Rows from block 11 of a small image classifier, named by matrix and row number. Rows with one number belong to one neuron. Each number is 128 + 32 x the weight over its row's rms, rounded and kept within 0 to 255. All counts start at 0. Numbers have three digits each. After the name is the row's rms in percent of the matrix's.
After each neuron's rows are labels from the 100 images, of 14976, where the neuron reaches its highest value: "responds to" is what is common among them; "patch colour" is the nearest of a few named colours to the mean colour under the peak. Only what is clearly more common there than usual is listed. The data: histories of elementary cellular automata, time running down. In brackets: how many of the 100, against the usual share in percent.
# fc1: MLP up (model.blocks.11.mlp.fc1.weight, 640x160), inputs 0-159
# fc2: MLP down (model.blocks.11.mlp.fc2.weight, 160x640, transposed), outputs 0-159

fc1.303 057:132174161127134106137122079145106152121098135148154153062104131168167099102105157123165075109124171101154132101146096185174168110110123100130161129162135107184122068125089113148135152126150101102115118122109129159069151143105090121125080183142142128146175143243101076091167100129094206158144136109089096159105144128116156194113121035116086163088109127105088160074153103140105171118154146060179106169153167181104109142145137106118090117201156133075130118125104135122132142169122148
fc2.303 043:132164112139148106090144118197094118173140134131118116181103132116138123071127140099123126144104128180161165187100126162058122105128114101084138159155126095126141096136152144078143067101154120139163177180188100078066145102110142126190090096104109106089137139171106220172101120056161127090105085126133183178118162167110096129156131127166129134141174111138156117147097128161120111182140119057122138154067120143187114115101035085185087173106146123124124099113131127136152176143115116
responds to: 010 turns on (83 vs 50.4); large cells (66 vs 39.9); sparse start (64 vs 29.2)
patch colour: black (100 vs 19.8)

fc1.313 306:176112152163118095137100107118154140182172089129171159135151119158162135148155133109162123101172124100114114135102140121165127090060153104146086175101133153097128056109129111174092087148163080137130166118157107156100153092120080094120144095158079150161152184235088123097160092106174165166167152199081106193160103180159115124115110083124100166112188116077099154182072150141164138076126115116156132071073101110173125122157121116142117160138181127129093149104140109122099130161155127
fc2.313 274:134143204159137090104087109099172130115122145116150114160149165117112120103132098093064132084130100121170163099168133089088113127108133113095107142161041189091118127132113116091151121143148113125133146081129156178148119094148082116113128000142131128149143172105069195161153162154171120161099109107161104143115167122080135106166164133151185168154087121150119123155142162075114163074079101162123141119122149104128099157137136115128101182102150081105171132188121161098073103069124083
responds to: 010 turns on (76 vs 50.4)
patch colour: black (100 vs 19.8)

fc1.109 139:200187131152116097152125160134094171162114123149126123154110093197181100140071088191140075169153121173174122122127131197131122085180184118122127129103169114138144164112103139108076181182126103121148079154130124167098128130084161069176147148160066136138132117160137114137161102087105219193112157141114113156113097086106122119159152043111139099152138152069142103117123118113137134102161106212090119114136130192099146203152138123136106146156152121096131117124137092119117121106162157
fc2.109 144:082129149085126116106092111111156095126169107122165109098118084097105159106104194063108176144117138120113154113088092106138110121163044134132156136138179129122144137163133137137144036078160134135120181125175154057116175097168092152103125129116160088142117089146121096126181139133136181169168102098111102144167105128180113191117085066147099223132142125109137125125188117093154107096145089090186098218148132157088134088134121100143141118113146095134135139074131116100094135186110103
responds to: 100 turns on (92 vs 50.2); 010 turns on (77 vs 50.4); sparse start (67 vs 29.2)
patch colour: black (100 vs 19.8)

fc1.537 066:158190156153075079164131078095162162119187130143161155165138076164170168163077097113146090123147112137158078104157143175185130066081141115177121172127139187079102057175142046114103131139189098136116133115133108144109194061099148112110123103158075126117156139148087120099157110098147168162146133113117118159163118158136085113074128062114149175171173137100122090127109140135155123115126106191158130133081092141145126156170157144104116163168160109119101148163102096101102096141117095
fc2.537 065:139148057202151122155155141165064169162070124080123150094129138123116143132127174181120125130078137190156105119108165157106133081137128132128094126147162106161167119152137082073137171155149170152162130141178110110174164051084166140094167171136131089056164133104144153157083157140141193119099177153141125061082091094172093104127159078122139052151098095127136118172119150163154109146082125153123153090144101122098129176146111159078114100178117083156107138153118106172155128160119139
responds to: 011 turns on (79 vs 51.1); 110 turns on (78 vs 50.3)
patch colour: black (95 vs 19.8)

fc1.7 137:168175163125108095147107134164086165159091126130132127130110091165172082100089127177134090131131144139179134107135086176124136098147181108139141136132166124178118141140126130129100176158140105126156057136108123171093155144090151085165150155162082153155153144188112067114163166097081235197137153138127122145139115092107131208128154035140100122134178129057136158078157122118119186113180135188163118117142176192106160186115112130153098127177152139115141135146132094138103136124119148
fc2.7 165:132176147101138084113132105147126104155142123121128087123122099076142124070125187074142182154135145109136178154081135167108148131113058070111160173162140132153157126173180154163157054093177111179132142139208109058073184152163123146153121152092130131134129120146118150146130139109128204125173091090120148145148126143178099173132110043160101180133156118119160161109117159129143142151138167053148136184093153117164131104110085108194103095130147132173123162090100134143149179166110113
responds to: 100 turns on (82 vs 50.2); 010 turns on (82 vs 50.4); sparse start (69 vs 29.2)
patch colour: black (100 vs 19.8)

fc1.115 055:145248121149094039134129115157173121180146159120133131096104089143149152152093129124129151132120152188166106095090091224151104100099114159168142166158161175096098125131151089105133107122167195144149122164162098125129152123145121145145086099126137111155153079179121112094125106118129200156145129121132122209147178172133103138098108070122153167140134136119101126131135089160121114126132126189176165144127156154066108161156142150135045181163096097100106134129094172107150102150149168
fc2.115 053:163138095115114061127111131131174137147108133100188119122148148149117114106119140100161124150183118155079142110138132142177158096078128136111044177147134208086153105148144063159105112171206157164121125055164128127164162117119064104078160106147127094140178145099131106177123116128157082140146183093135098086212112113160082124125116166146121121176101102107108103205111197132144140141100097126098176098107097124117136093105138165076094117131133132187139206096110145129120108151097114
responds to: 101 turns on (86 vs 49.4); large cells (78 vs 39.9)
patch colour: black (100 vs 19.8)

fc1.138 106:095222112144140123091120160155121137144091135146089096109111151159133116138152110139100127162124127103169130160140070239152139139140143088108103147138159132124176170063084163140103124166133153113119069135117193136087098146106178141182122128190127107134094059151097085139100148094075168116089173137122143163118116105078173133130181091182189120094139080091089127157140093110071114099140170144131165142152158189112078196117135121171105169122126136117079123114097109104133150081109134
fc2.138 118:131087100090142171142118197115098179176125099138136129129116180174129152168110115101170134155050101150124102131123135107144114074100161136176172081085151110123187097192157057173131100101117118083165105135089081136138110189092194118132104106123112142132193142176132142119108124084130161133109160123085130112107077150108096143089146075111161129106123114081128157132089115154155099143171139156132178109150225166161185091148096115139179153148175164079088095127138100098113166106110109
responds to: 111 turns on (83 vs 50)
patch colour: white (26 vs 6.7)

fc1.376 097:144209140134075067157106140134111104143146120127139174135083100179144121123108115165083074100158136112192103135153094222134110079151147104158137122107171154152099163098103116118114167133137100141161095119069158141119157168061159112148077113121112150149136116189139156097154140100093203178137095182143141177136151139112151146110111057110118142106173152072173115084128097096112146126143121162167101149125125209100135176147134107156093140194178113104149144191125104094107104148163177
fc2.376 084:137175111139112096106181101115113122128116208064130118095098115096098097077125184110123169081102155097157129129108091112111144125126075128153136145116124180146118062155140143082172064101195144146156127081156120100123174108141125161103115129105127091107145151148123156084105154169114149097169088121148198116158150147189090158139122113148090173153130166168172190125107159153093124170120175078173111182121158147107115103158053108151095129136074117146163157155068123175178159190095106
responds to: 010 turns on (82 vs 50.4); 100 turns on (81 vs 50.2)
patch colour: black (100 vs 19.8)

fc1.358 078:173190085170153082161101136135110180159123135122152158116101112202165149172113121153119057185104126167182093126144111217156129074132173147147092143118145098145114131103111156128117186162135114136174121158106144130122109142087137095133141155148071123150101100162101106122147125103126193208129124184106123170087149114087144099106143054086118147152116145079115085130124133123126092097134123151145127103143170190092116185166164080144092153181176101067088130126113084097062145123157122
fc2.358 080:059111135101124139137119122107119124100154107108126125058120108085088191133090195061116182097074126130113137094071136125165139095105058129135149082133172102133155106141152123143112073041143107147116140138169144033145160123160156202112138163118184060090139127085125120133157132167146115140144098081110105096128114107166108178155081148129079147119110138119158143130177138132151140132147099085179098187165154120115159070129122151131179061157159130131107134080153136099115128197137122
responds to: 100 turns on (83 vs 50.2); sparse start (63 vs 29.2)
patch colour: black (96 vs 19.8)

fc1.145 069:128219145202117099131119133083143136113134136121117121134068139154162123117127142104087123137130114108173144180145116234175092087147176097157136179131160148103139126103132105103138114123182123132115086101090135161123152130135172117147112113166118123090102101174162107051164131140078215200136104169171123157162105135085126167128099056140093166142161094114167145132132132119102143057166135195114139168117148130117130172138145121118078131196159075103134145133073122126090075148125094
fc2.145 084:136131089145177138072181151179108144179127156113091110072158164072132134082140166149146225131105132069100155122084136118128129141172066180087151116107113110184093115133116134148142081085127145099122106128150131093145135132135137156086114153139122062148125094110178112142096119208116168085141103126129164105102150140186087121143103084156084131159107135184157170117112127163095126128147168074154109156183168130128153065126113133152119078121087128148116149121100121195184158207089170
responds to: sparse start (69 vs 29.2)
patch colour: black (99 vs 19.8)

fc1.77 053:131251154114122082105108093145096095083165112115154151130104072143172064160125136178132125139174164154180096159115086247166142104137148090153147154118150117119093139119096123123103113126134121117136135150104158147129151104113143107130082111125106127135130125196144105146152122119111219199126140159123122163101115158117085128103122024136122192136184150059111094138128136130121083077142137104150115129140125168093135182138164140147095151156142118056126093120109108108104106165160121
fc2.77 048:065149179105130126086156115147122135144110141178141110119149120117146086068094124128099156104137169104110185119129048125159075144153116083066150091111148111157139145108115165134152106137186128099072132097110142150089118105116160124096151145153146115173155120142120114160187187165091051160098136104130123150120167136130114150139119217193134163129113097173052143135153084154078154134123119066138131227124123108105136089076139056135095120095104148100170066096095152137127164134112157
responds to: 010 turns on (81 vs 50.4); 001 turns on (75 vs 49.9); sparse start (71 vs 29.2)
patch colour: black (100 vs 19.8)

fc1.398 159:168181144149130062149106096120136132162177114107127152139124099175146092179145120099149071091140128112168080126084125155189081063107141091153119148112101173147080081076129121146126106156177075128139118107131123176093157120109118092117119088154056128166166148232085150088155102148138207156147152157101122210146140174140137132092150064126131174141159167099105149125089112127131149099118128116157088123108124113140155132162075039143097175154145164092166134131115106118108141153154130
fc2.398 182:136142192175122065098093127094174111147128128133183118164153129134112117106113096120090135107144109123137167106182150090123100118088146144090064169171077209062120131160115100105132127151161130138150143079144125158171127081140068108095148036124139138142141181114061148169168128128187153162119134135138074133146138137133124119150161087156151152146125097125115124171117155089151164070094068185132146086102110120133100157145150153097088188107161063125139162195115153107055096098125096
responds to: 010 turns on (76 vs 50.4)
patch colour: black (99 vs 19.8)

fc1.130 049:150237042138143112127150080136131110146154125133115151177050103132142122166120113096078151131137119141193117118120065248156092062119130114175163167183189090102134121107137126067140153132184092128083136112127146133142124117171159123154112103119132102164187133176106095117135126121132219136131143127139141166101147179118157089108154074140162128130144128142163150150116078094122082109141122165135096154108117148127095175154110124143098173191122091089108120132107119088109132124149116
fc2.130 034:163109132129116116121070168131118156139093099100162098149188142157123082055131119104119148103174118144140217083198145104065138148096155079052062135187118135129142095154155091127097097141132091120126115112138104154147149123122092102139198059151097132130138206106120168222140153110143098161092139114119119081133134069128111133167099162155128112137105144091116154156152152120139150096087071151075143096107139157157112146109123114109081133112176135160152145151129161097049101117070139
responds to: 111 turns on (99 vs 50); dense start (63 vs 28.9)
patch colour: white (51 vs 6.7)

fc1.481 217:197164135137123099127122142139107149180112105158130145129115085175172079120082086178120105164135171122180127151159092161134126121171185090137097137114138164143102196105099159126076138146134144146123060094111156192112137171106120051145149143135063165131097088209118068128139152113070207164115159170111138154143116117125163188130138055120109119128172139084104130142120119121159150114160130185121100159147155198131172198139158132138138127155123089143101160107153070141101137114157154
fc2.481 229:096170195125152097103122085151107110101128172133127107124101099083153099053136175081114165106123162080160186163101126162111131150137089076070138148161141150159165122143135178114165071089176093160115137127139135100059180143149148127159137133105147117117114137139083140164163157110114143153140112105109132165152156146137161196120135093155075211119136135135132158094139141129086190152138169065177077201113164144160121126075127089184089086118150152143111144112075140115124190163095085
responds to: 100 turns on (82 vs 50.2); 011 turns on (78 vs 51.1); sparse start (70 vs 29.2)
patch colour: black (100 vs 19.8)

fc1.186 028:152211116122099122112130108146109078119181083120155131109082106149153026161129118132125132050102171181151114111114114194210073081125123163132175187068194155155116143131138144123139116169175141113125136124131139198120149130095111175113114124088107151150148098147099133105092139133144151131102123112136112154103137116154137177108126044095165151136114076145186160155127100156141134134070112143163084114157146167124120099135107114138051128160089109177113115128042112101135154135166110
fc2.186 016:170121099148129122125082066017155161183075123114124107107098155106129147171110150123136106170132072188137078164096141134108104167137145120170120112106045111148102121116165136123189197175194110131097098125130146097094129159094136141130136092136081105126137133145128173108123079120095201124119121125130110101115062110115155106169168081095143112154092169119128055092154154150167116192042114090131113120122169085093151117184114103161143106139142143128148142118153125088175136173126148
responds to: 001 turns on (79 vs 49.9); sparse start (59 vs 29.2)
patch colour: black (100 vs 19.8)

fc1.431 052:152196091130120103120119055155104121134126136124144076083098093161100141152129162138048090117103142126170101113141109188122039100114126151147155167134112151118129152141122112049158140108183177156115092132150150096138159111147176150140079104129089041107119102121127142118102104164114218120114116132113161160103145161095117107078196055132191143170153073114122153128102118171124084140133129168187132142112113140071127138154098157111063171166141105111094122149074092141137084122117126
fc2.431 063:091102122112088154118126160051093115159153112133124124141122095160156076116149096178181128139174200127104138211116124103100162158142145127128064154124221149106136119136092117117061161178096160132106107139108127154123098151090127104155107208090151201133059100177148091115123110101117105128122166192096135145150095147130160162069090144133105089083212096127123140163133120167116167146184152129110119121074059140160095092150118164103150124112118163157106161162138108144139128133140159
responds to: large cells (87 vs 39.9); 101 turns on (78 vs 49.4)
patch colour: black (100 vs 19.8)

fc1.512 192:076170128134137137114162115151084096115095157123136111151112099068096112101177141130170185088167159074159160153139163156158145126069091117077098178159110125144144086156084089056103115147134173106103146160134108138158108087166149128119123146126169146082081143092152090150055154139162147064161147130145158096090178093167183113102151100146127130130177125189136155165092181151106176165160164115108089103105086108134118094092125174125072071116082148159120152169098170182169126122101105
fc2.512 198:188132113173134077122111094160146157208070097159117122133162149172143108166102095136156070134139095145134077116142156088147092140142183156124063145079059180128091115107143135127147186188166107156149068095138125156140133130079115108096164117128061156148136167095158136144148083125128162158122176120145089098142091102153102111127173093137133095152121138139076114100138139160177140128122093161091141082133170120121165147205228104104122138157155120182176184161142094120096112108134144
responds to: large cells (73 vs 39.9)
patch colour: white (29 vs 6.7)

fc1.606 054:138223090183089084106101052125101133144117111087147124168124130123076144159146115134143144142094133141187092115117128236132094071143096107133157121165158163112114111132153098069164118117132148113156117181140152109147153088131173145134115130136160092133177123194089106117130131077128245144191146103145159108141124145158112078090145038151126168158149133118124117091137086150103078105143134139163122133117099189077112138165109130138089120158143148086123119173116156129118114142134190
fc2.606 055:088146098094056134145084119111149081153132129179142113099094085100093091050134101157086131149167187103117190168168100127135070204071115126084145170148117148088122170134088131125148156158134156138086109157098166125122137119162116159138098143107169188124085120126167097171140124121105159086156118140095128177154112157137143128087120091144118136104168101151107102125157051126093089159143162171145128183112101142068082156097187147138100138100098104135132115117109157068179055108160185
responds to: large cells (80 vs 39.9); sparse start (59 vs 29.2)
patch colour: black (100 vs 19.8)

fc1.281 069:159199122143113087132126086122117110168196120109130151098081071133116111172163099135081135146136110130154101121053100208207074060113159180164158146137182134138116121117119129101124097108144136094104170130097134126153126118128183098124099133118120111093137105194135088074120092147100218158162094148121134155145119113124113152096090043136119190159181127121137098154122096116130088101154089135137069146162105154099123135145141129100108110195110104078045127133088092127136098162120146
fc2.281 066:159127106157111144162149098165124144118131166184158148159166154159152141091104156111174079129101158072109166095123138105152097183163126158100129122117088090174091140152118125129151143150157125153172139160121105122176156131105115149076150117140077113167094185138185146131188115121184091138140196160100121120145186183189104104068107166098113159117100192135055149077102082197116113145104098139115129098129154156109148072080168055094139126134132127101172106167086080137101112132171075
responds to: 001 turns on (75 vs 49.9)
patch colour: black (59 vs 19.8)

fc1.246 150:165167146154123105134121162111106131143118123149142177100078087147162082141103104152078126137119190116178113149126083162139116107150177120170120151118167187119124143119061117118089141117146151139138054104090153162123149139116115079145151124128083149125086080192102060109144145116067195183141156180119135167157114088121180183122138051109092132111181129069131123149129109108129163123167139178145096165140161178087140225154151148137120112198134087138100140121136072118094160147158154
fc2.246 152:121139165103132097119136108080093145094111186109115107169129151110166093091152175085141138113150119078171168162089145118104137140127110071101135146163125144152168115135171162113168113111186098174118104096140125110078185193147170133214138154127128183128132155128144153169154125107079092145115144125131131145142141147119145169105129148150081156109131118165127173074125170170075178174079174057133120163073160135183136125092087081182095091151140168170136174140062145122120185159095067
responds to: sparse start (60 vs 29.2)
patch colour: black (100 vs 19.8)

fc1.221 069:140255087173080104092121066148118130137134115121141175117103077170105116176122103106145091148113099147156106133154100255177127090084142136146111117140114143115065105124087086057097155121160105149164126158105123114168140125077150177122092128147068146091186119149188090101151101138141174132113113129093124136115152150140097096082148065153185120106139104102103115093125122126085141178136149184125127115135141146100148150121133120099095132141135109104121094173077138114136064130117115
fc2.221 077:109147150179195087144099056096111137148109110093140146096163164068127168093170177144121112079102148104114148132094158121135197079115075141147134140103081133164136096138141161168154115124164127185143125107174146097161174089153085155102162081122142106127183138073079117153102126103114184141147118130131148088149089057148143125163141064112088128120149138101109081167113205106141157083081181145156089112107158082146059146167150135131174066185144125149127167145126104135125156154127095
responds to: 111 turns on (88 vs 50)
patch colour: white (37 vs 6.7)

fc1.10 037:155255124146119101158142127099128140108177142115169130126049146174119173124123160173111118108092100162153119076131130195168048136100115146170159166170160083104091113158129149086156110154184130145079164158133091109132168107154167164135067110115097128078120094181119096097141138114105210122132130149126132130119144129146071113138099061082141161132179147088127162145151086164089097096160146145127119131121132116107099160134129128130066130169152089108143138113075136100143111104094109
fc2.10 024:093138111148138122132101156162116128139123113116125144087152112135115122070159131113165182173144146099048164089152162105161148069121121170078053152166158149119148120132104129147052180116125120163172091100152098094158159094142116149080181152160146073108137099052116123135117149152166117159111179089101094066105125097133131096171085139115117097125164137083152083195173122082136132135163116179152131175104089214132105140131170158090123067115145140188074181125133123138104136146118084
responds to: large cells (81 vs 39.9)
patch colour: black (100 vs 19.8)

fc1.316 120:187175167138120084127097143137093144164118122132149125104102082155163078120108124194113111107151173143168131136139106189149128127116163107143134161118152149157117176125104139110104152145160131134123083105113151166098146115103126071146160138134080153125110110201127093102146158142054223152137183170127136161139110096134143243120154042126089150134179118064099159108123124113135211119187161161145096158155149169109135205142137177133141096182122133122119146155147072125124140134132155
fc2.316 129:128164205096125084101092086109115122136119138116167086157150131084119116064128201077117162090177129101163174167092120148121128138119112049095107176160165162149164132154163132131159036090188094191110126085156119110075202136171113124152161125130124151149120153124098146159171145096120153162162124114151130137164133126156131224105110082160100147140146120116107169125128176154120190144110145089126125181085148140133118112114117089158113092109161137197151182104096117115100162142111093
responds to: 100 turns on (77 vs 50.2); 010 turns on (77 vs 50.4); sparse start (63 vs 29.2)
patch colour: black (100 vs 19.8)

fc1.141 233:151141160080179121146112124112129157155131115160147157102111090147157128148072089212097106172117131103151102121149090148124146114183181119147113108115127151155046199107101161124086165112143179140136037091093177173108151152115109080133148158148094152157116065168105087129152152167032171167126140156119129163131105146120168159093131081090112113114156116107111095113128118076140159126146133190177099182178168164086143183150154143134151109160091116129115146110135078108104088146167159
fc2.141 236:150122151126148111123150109145085142064060168104142112118138170087132108083212177105113167095105125053151158147118175118104155131123117129118143159111113153205166111157171131128180084106159118179133096080120125137121151136168130124133137109100112143098142157099117169140128161119094137141147123110178170087121151087154124166155168107140100178175103122127148182099112198157092156133086187078125109125119201117167148151091122100149124049164151153175120177179083131158125186132107047
responds to: 001 turns on (77 vs 49.9); sparse start (68 vs 29.2)
patch colour: black (98 vs 19.8)

fc1.210 155:172159144126135108129115152146107157173116111179107145105107104161183092127098062171132111158128150129142138123155064174136109127171188131127100132110149138149100166094119167136086168162141135111121083121116171176102131179098124072134162170146087171146113096199125069112150131116080222176132195175117106176138100125135146186126153037120092133094163135087092119088129097130156175137152113167128110166170163188120155197139168120145122123143129116108102152101145066119084149110164164
fc2.210 157:079160163120135117111106093131114099075101169154134119097099119077120104092154173057096168127104153100157167149111149153132095134171077105086145153169165148167197151143146153159197099071165079168111167134137132083078165172160161163150138164105182109099120127126112166152172151102123146160156120101128116140119168125159126157133159095146082187111142099129113136070169122146089136136125167055166078210123161133134128135063148095167115077132150130156115156112078150094134177158102069
responds to: 100 turns on (84 vs 50.2); sparse start (68 vs 29.2)
patch colour: black (100 vs 19.8)

fc1.127 162:121177065127121127166145085184171116125118155151161127168087114098058140113114157064142154180134123126185147101137143173195096094142091134120144149166094141078142113152101070053131138191165140140123153190146107139172107120180171128084121067106150146108110120090166098086082134105158168082165140093152099093130171075151158105108147084139191111164134152146103134131127143143127101164160089172113155124099109142052122132105152098108062133137108126141201152143112189119147112092134098
fc2.127 200:162127085161127129118129112161132158156106162155120120138154144164159142183099142098166082133118067166123070119075162090149098199168154132135109108095129093171119122117157149155125187176151079136151149192115085125136140150094134121099180150116069101169096155116174139151197066109175095164121197150116076123105102129172080100094125175141110143129115163127096114087134128201123116114115088151073143071152146155126189092187227093102115120133163124145168134123106093129089118141120122
responds to: 111 turns on (100 vs 50); 000 turns on (90 vs 50.1); rule: rule 161 (27 vs 0.4)
patch colour: white (46 vs 6.7)

fc1.605 062:126246096155106100165116124148124129164166114126146171169085055137144098175156133146135136154129173134173112170133115207184065079148127150137097145139195165139174151120131058129132122148128132058110157146131095133114153107149194137123088115167127126098153111153145142134089147123115216143142138127095139186123125137119128106104099038143201127109178106118138144138122075112112113144124140145153127120110107125072109130170177103094085175165148133091110139187115161084143101096111156
fc2.605 051:157106130164122118145149101185212114169100066169179144097146126154112134108149149150132148122162124073108154113124113103121073168100144099101122165107111138122103075172127060168130112138178114131183126124119123139159163110196126126075103137139105133163113203153132048143137109151187167144148126124140132119188128132168113131051156059128148119156157124090090204144050106178161156108182087137131170071120101099128127142154136175044150127136108129170131158095120143120151094123130130
responds to: 001 turns on (91 vs 49.9); sparse start (73 vs 29.2)
patch colour: black (100 vs 19.8)

fc1.391 076:149208125156085051113086095128104133159152117130106170139080121165184083170144139136087151102125147134166119164108063179181096097158146142147171152133125160108115108065100157112132096151141110128156106135100147159112140150124119126138094080141112135124139099199112124095108127104090216164169144136079159149143126145125091167099111021130150189138181128061111149107131097136114092104138146140172107152120138177142109171142125098145074220132183124067144112119121136066119123121124139
fc2.391 061:097150130130128103120117140120094116206120161133154111082140053154140107048083153110119150102133173145120174173115099062112139156134085094087079158126176162175146107143101135129112068122191098123140098080169155110127165095101108113146143183126162088120090151113136079201126158117112084118113131113113114133156082115171172214111104166167078106116166128115138142137194145133132156112174115074112107158168093187081101096130161124096097102129122149169172116071119092121116135163099184
responds to: 001 turns on (89 vs 49.9); 010 turns on (79 vs 50.4); sparse start (60 vs 29.2)
patch colour: black (87 vs 19.8)

fc1.3 231:115142137143178075102121150166109114201168092146076092156140115106173128186112111109161131154138098159115127101111106157183114069112156131108102120149155109099145140033100166086074133136135104081081183152175144147096105101100153100151162109165129100104168122119099079140145129114154167141104143109117099167113103161109110097158115088178161152115130095139113116172140096122170147096170095096123163127150057091170149090133131123151072155067148155103117114009141163116111169103086184
fc2.3 242:110065112123107131101174147148129140182107067171142099192115096091100111144107112134171123158151130195110119158089137105151068151170125159089101139121154097131142137144119138106141174176122126114094177161150098119133127104132162084122123158089152124082112123115146115194147093094149146093138168105174071132136097126185046108140159098166136090166179127156112062109144089205182100146178065121094125155113064127114174078136176107090123112086115166163134121127164104175195114122098153
responds to: 100 turns on (77 vs 50.2)
patch colour: black (81 vs 19.8)

fc1.68 076:143215108142136105142140044133115139141147156108121152088076117169131130177092169116127097153103170164125087164082078210138083117099117126144181147158185158118110089111129128082117199121152122130126148131095112095146175114083156145158086120142117102093118126213118099105121121108077199104119114143109150157115136142121109105037126057111117158135141131130154145146078111144134154156112125152161145117138159207087144140120120050135096154208115116076125111133087144154179158119104141
fc2.68 081:158156136179129115077127123170140160182127113136165134149122170148090148125082134169045104168103119149145141127159107141045156163195116121102094123147096165083128152116115145122140130135139165152173069094095184126175108130123047136120136070106108075107101090118101170192141149141123145127106120155128142136150136107086128119087157111138185077153147106111127107125120137080106123115115082198113166169140157166057099191101105115107112227109117067112187105158145131118101097094135165
responds to: large cells (84 vs 39.9)
patch colour: black (100 vs 19.8)